Weights of a small image classifier.
Training: 10400 steps, batches of 256.
Rows from block 5 of a small image classifier, named by matrix and row number. Rows with one number belong to one channel. Each number is 128 + 32 x the weight over its row's rms, rounded and kept within 0 to 255. All counts start at 0. Numbers have three digits each.
After each channel's rows are labels from the 100 images, of 14848, where the channel reaches its highest value: "top examples" is what is common among them. Only what is clearly more common there than usual is listed. The data: views of escape-time and Newton fractals.
# convs0: expand pointwise conv (model.blocks.5.convs.0.weight, 640x160x1x1), inputs 108-159
# convs2: project pointwise conv (model.blocks.5.convs.2.weight, 160x640x1x1, transposed), outputs 108-159

convs0.428:128128128148183173180151134121092131096124040128128098127147138128117140128117128078127128051128128229168084128150158140128128128128088087149128184096138181
convs2.428:191074128196176128165138129121128115128128063128167128152128177128128088118128147128128066054187187185166079172099167128128128060060059076124107153090150167
top examples: tricorn

convs0.611:166159129154128114096140205061086128102135152095100114120073172128128128190187128138136128128128128110125128085128097078128141130145147105105128096135166184
convs2.611:128171135144128092128099169165101128167128128170128128128127128128192161181122163169142204127132128128128132128104188128169128128124175073128145126164081213
top examples: vivid; dark

convs0.15:128161128128058128086159128114144128122133146150067118107110086160187150135155078189128114128071117128063098048128106128128085172128122128128122063114148098
convs2.15:094096078141177128122128106155128129162128128128159175088109161060051080128128128128183188128099145161212128169129128128128128070114159128128128171071128162
top examples: cool

convs0.638:079144123159160132127148149128128128224088128128116164177109103208160098128126128128118128128093128108128148128128152128124120149090128139101128131116054117
convs2.638:090160128128165056143128128069128118170089128158138081171129128128128088114150108098114115128083101128128162063105135128128106197142128146128109098128128128
top examples: warm

convs0.549:128103128128183121098140162076079107165038170117090164128090094158127191128159128091070114119090128118109108105172150158105128174109102129108128118093151128
convs2.549:140101128162102131133128073120142123101123118111132110128185132128128128136128128160118172107105164179063126114112128107162168042128150143098128148149057199
top examples: warm; Newton basins of five roots

convs0.417:128112128128083128128128142128097128106116165146047110141076121146128124128157128128094128128086171128128157130176073128086137116052130162200128139154127163
convs2.417:214132128067191126083096128120116177128128100128128163172128110128150092128128128128115081059165128128156101128128200109128128082196146094084128113128085077
top examples: warm

convs0.97:128128110107090080184085128095116128169133128128141143128095128190128074132112168077128172103128153128089128138109144128103128151128184179156128164155114168
convs2.97:114128089107120125128064128128120075126136128060116096166119188205128072085113103067129144128108091128202124126058128152124128128136091092128123081131180129
top examples: earthy; Mandelbrot set

convs0.43:155190097074114154144162128128106128134128110128207163167057032100193142133128104115128128103090128158128110169170128111128094128137116128101136173128090128
convs2.43:106128128178128185128128116150150131128128128120136117164138128206034145129128128116128128128115087114189132108098146128117128146128181128131157128087067128
top examples: earthy

convs0.618:111144125089086128141153106128145176128128076128105155146128000105128128095103128128128171097128082170063128128103128093119092074120128128128128180114128127
convs2.618:087128149128066168128140128066050082128127137195101128154128174122141178128088104165037128151114131193208128128189128123097141132107097084149194128148153110
top examples: grey

convs0.370:128128204128128061118144126063130128144128128119136162188001128106128092128128143138200090080127138128100101118097145128128175142106141090128084107128128160
convs2.370:128105193170079175162128146128128128093152069170142128142192161147196165128097128139128082136151131123128128042092128128131128137128125114128081128128128093
top examples: tricorn

convs0.543:128217113146142128128092116128156099125126094132129128128205188162076098120142203128088143151128128153194097162131128120129128095128126108112160085128168100
convs2.543:128142128135128114141128128128151113092124128131075138067187176128070108101172159074109105153128128136195059165107128110123128085128165090194128107141114135
top examples: tricorn

convs0.387:128185137180093128070101128091132103128100128103020116116115166128086128128128128136074161183080127135128169138128117152120120155159128128117198098167172128
convs2.387:128128177084104093146173137158121100102128111141128128128128059100128088146088128110167216106121128130098105155150208163128147128128130192164074201128123185
top examples: grey

convs0.160:128222114128135128088128154128165178128091185111138128213128061148128083141139148102128168053128106128067124163097159108139128105128118152144128128193144128
convs2.160:139112140066128128128128170202146159183078128128128165228128141174131088128109096120110103178124126079128111204128148157128089169183173115108208128162121111
top examples: earthy; dark

convs0.401:128128090141083168128111144128091140134091131139019128180153077128128102128188073170128165128128145142128128167138128128196129155162091095128174128121178135
convs2.401:118147148128112087128110128163101169169126140102128161116077110128187055121086128131218194128128150074077076193128128128128133076094179128141055172128128171
top examples: grey; vivid

convs0.157:145104128128173115067128120114112165128046179198141116132101159183128173097142073128060155132120124107128092097188111163132128176128133166069109126083128130
convs2.157:118128166128073128099079103128160143128135163091071128120127131155162151128082119164132123128128070128128177123172131128128053121172193109110195172105076095
top examples: warm

convs0.300:116135171181095128156121128135131161128128059128112128128122062128190066018107128212156128128111053171128128152082162096057176098131164128128137128167128101
convs2.300:128150119157128143121066128169171139111128128128135101147194128160119128095151181128128135215128107167128128139103135116196163146124134114128128119128141130
top examples: grey

convs0.363:095177174086111170101128154182130191159081144151177163159039128128128086128104144175175161164128174128128128153128128149101173177078163128129128107184017200
convs2.363:110128128128128045104128128128128128128136128145128105079128165086167091127128077081159128142142159098148063114058091045099128104111128090150175168077134103
top examples: cool

convs0.158:140144098128171118155197098182190182066139128128172128146195088144108128128109088128139128059161097195128164128182136153127104112128096128146091128053128072
convs2.158:128147121168178099182128128177199128128115131090178145128136136126127091076028082112179144074149056128128075138128144128088188128140098128128099130128105054
top examples: earthy

convs0.472:137128128178128114128082126080128116128128155131096121140136148157043138103128145135084128148071149142169126215128176128168152128131121128104128128182119114
convs2.472:108133112081147134117174128140128106151100088109128128152162114089190128156165136128102128079102128128128191047175166130150076128126149128141080126131086128
top examples: tricorn; grey

convs0.167:137102128061091147141063152128159128099180124128107179074045106163128089128133150066170128130152154100128128128117128116128091125135131082128135128128128133
convs2.167:106157174100078121115128138131128128128143191174192144125128133179165128135141128128105085118174097083142108108078111153166163128116184128121134227077082119
top examples: cool

convs0.463:147125118128128128128144104105128128140128131163090144128128128128128158163133128175139088128116173119096104128089082128114165128101128040080107097128122128
convs2.463:087128128128098097128124159128128193131128195113155141079129128116066062076160098143128202168131177096165128156113128072165149180158128177133156179146117189
top examples: warm; vivid

convs0.17:128138128097128128142128128070105127107095128189168100175117139170190140106185089100058149118138159087151128057093097149176076211128073169127066128128129113
convs2.17:135128128113067128204157128116072128154103098109128163128128128151128101128153124091103057177172077139070128128179161128128111128085088113178096128109083194
top examples: dark

convs0.350:148128196115187153128128101115144142222065154169128127167123097119146104090105088168139128127150125093193128182159115167128187163093114093059144093089052119
convs2.350:105128168141128076128143128096175128201128164131128128125140103144135078069153128128087195128146128112128100104128128128142185128092178128080089168114116137
top examples: warm

convs0.103:068128120212128128172128139161103150142157135120128128114107148157144055128128128067128116192147117112128104128098165128055127146128128144131112087150061128
convs2.103:093169115160128084128046128128075128128157128128066136128133080128167092128169152128112066200096103122065128106157089128128112128104175128128128085128112141
top examples: earthy; vivid

convs0.320:160128125141104083134147128128128047123149128088088110101128189158062130128197150128075149122128150124160139171128128137185142128128132115137101128146128150
convs2.320:060152156128165069105138139091104128128066106165104116075128182128128101108128147128072108182083199099152080128128128134104128108040122118168173128093106152
top examples: tricorn

convs0.224:088128128187046109128128158128088148181087152157128128128076128119198092107113156128128188128113125069128101128124128128083137149145164128128128106183141135
convs2.224:128087090128128183128103128105065128060138128086128128143128189108102110189182166111108134128052209099140176181164128128128081128094146097102128121164128148
top examples: tricorn

convs0.406:128168128131121100103128128099117046050128105100146137097128128079128092147189128128112109143104142144154102172079119100194150091128117128128128108128196161
convs2.406:113128128128062134132186082128128128128128128179128106128128154128128197128136195128116128150128128198128128084128129155128128136128158115128128128070139052
top examples: earthy; tricorn

convs0.186:128103128128163163143070128128152135130128135128149128073046137162128077128127172128128128091131128158071200134128128128128138128128099031134128128113155160
convs2.186:128092128163066128128128109134128147128128128203129123078216128128128093128092128128020183128180148114128092128101108128192184128101187185105136146094128147
top examples: dark; pastel

convs0.361:096130153155128108128195128128096122128053134128103102133145128128191184128144113190104170128098138142155128144199128188109126128128128156107150128103128128
convs2.361:140128135128128103128128170128154119153053199140155128100128155122166146103128107130098108128122119096170087127134157186087128187048130128099128128078186104
top examples: warm; vivid

convs0.195:135135128128118128146128129163146116128128088079133138193208105128025137102152128093070128176097098128125074173128123153057080103128124193128095079093101082
convs2.195:095128184140107061120128089054054078136128079167128138128150116075133151167112128098136133146058128128142128116077128128128170146117092128134156198087121132
top examples: pastel; grey

convs0.329:128132069128128128128083150128125047112160079096033128124128145166128128114142128108062128108128122131145079084059095088128093079118144129104128119136148147
convs2.329:072128165116146106080092128180152159096128122128150153080128128081128132128157128074128128128128195125128106158172128146128157156128137090128199141128032201
top examples: tricorn

convs0.286:125130147128128128163084143128136105143129128128128128057128172114128096069151148128126128075142128102178159128069190114128128085128201135128105110173128175
convs2.286:152119133102126110110128128069176128086107092147113077092125171128128128114195146103069128150144128085134128128099128128166128153128148108116128086123128144
top examples: vivid

convs0.485:128091059098180128128087091209143128128140188128169128128098137192136128146079128111164139098176128088099097161140128194139128128128159137182115142082128128
convs2.485:036114171132128145128192154117067106059128073158061154128128124106128128118128128128128128128115102164140174111226154097100038168128169179176128132168104103
top examples: pastel

convs0.27:151125146076152169128128069144165162205113152176130150128139128128166199111106128146099112128187111144128116094128080200141133113109158137132128160128160108
convs2.27:119102128128100108166128197127085128128141128109133164128128088103128127149199161128149135159122132152086128156119181087128128106110097128128126162188147128
top examples: warm; burning ship

convs0.50:128128168197046128154088177128156140121114128124090140150128124120146076063132128197114128166128128128147165128128163062093158128174128166099128113153128123
convs2.50:128128074128114128136075088170108086107131095192128128041167128145158094128115128128074140157165128196089161110101138128152128175074127090144128175113153218
top examples: grey

convs0.436:153100079121128028170128133091140080103131128079067101137195128128071128128120120128148078122110128128146119123116183174128100087167128099128128063128169085
convs2.436:128115173101095165130128128174128128128159130161155128116146152128128128076128096140120076083128153073088149101142182147162115128137128065071146128064128128
top examples: tricorn

convs0.565:106166128128128083128063136135132102112116149128128128076128128128128118086142064128157115139122148137128068160095124128128128128095185087143151113128088176
convs2.565:128147108128195127163218128128128148147149097103149128128177161128112195133128128156080128135113128128162128128207139146138084128195089114128108059128177051
top examples: cool; tricorn

convs0.166:128139145128092128095128128109099128128142128187123128094101186187087128093116128128099128158171128113128131210115131128128231128128128128114128105170128128
convs2.166:141061052116115157128183124089086129128113096102128102128109142135128128128158138148107128128163128152069128081173100128185160156115090092128069162128227128
top examples: grey; burning ship

convs0.258:128063211128136122128128087133145131166136167166099050088089168161141105114113128128146100170162167110209158128103116128128130153128128104128128125106128120
convs2.258:128106191128065128122128128128128089128084149179128098128149068128128084124084128164128171178128072124128122109176157140128128166128197220128128073151128128
top examples: warm

convs0.150:065072128128128083210069147156131180145128128110098176128128128186166128120128087069128128107128128099132197103151139128128128164128113139164068105128103128
convs2.150:107128126136119128155168144168116157128176152101134128183105031033152138086145109128124102131128086110083169128162128052128097128145122128124106128161128163
top examples: earthy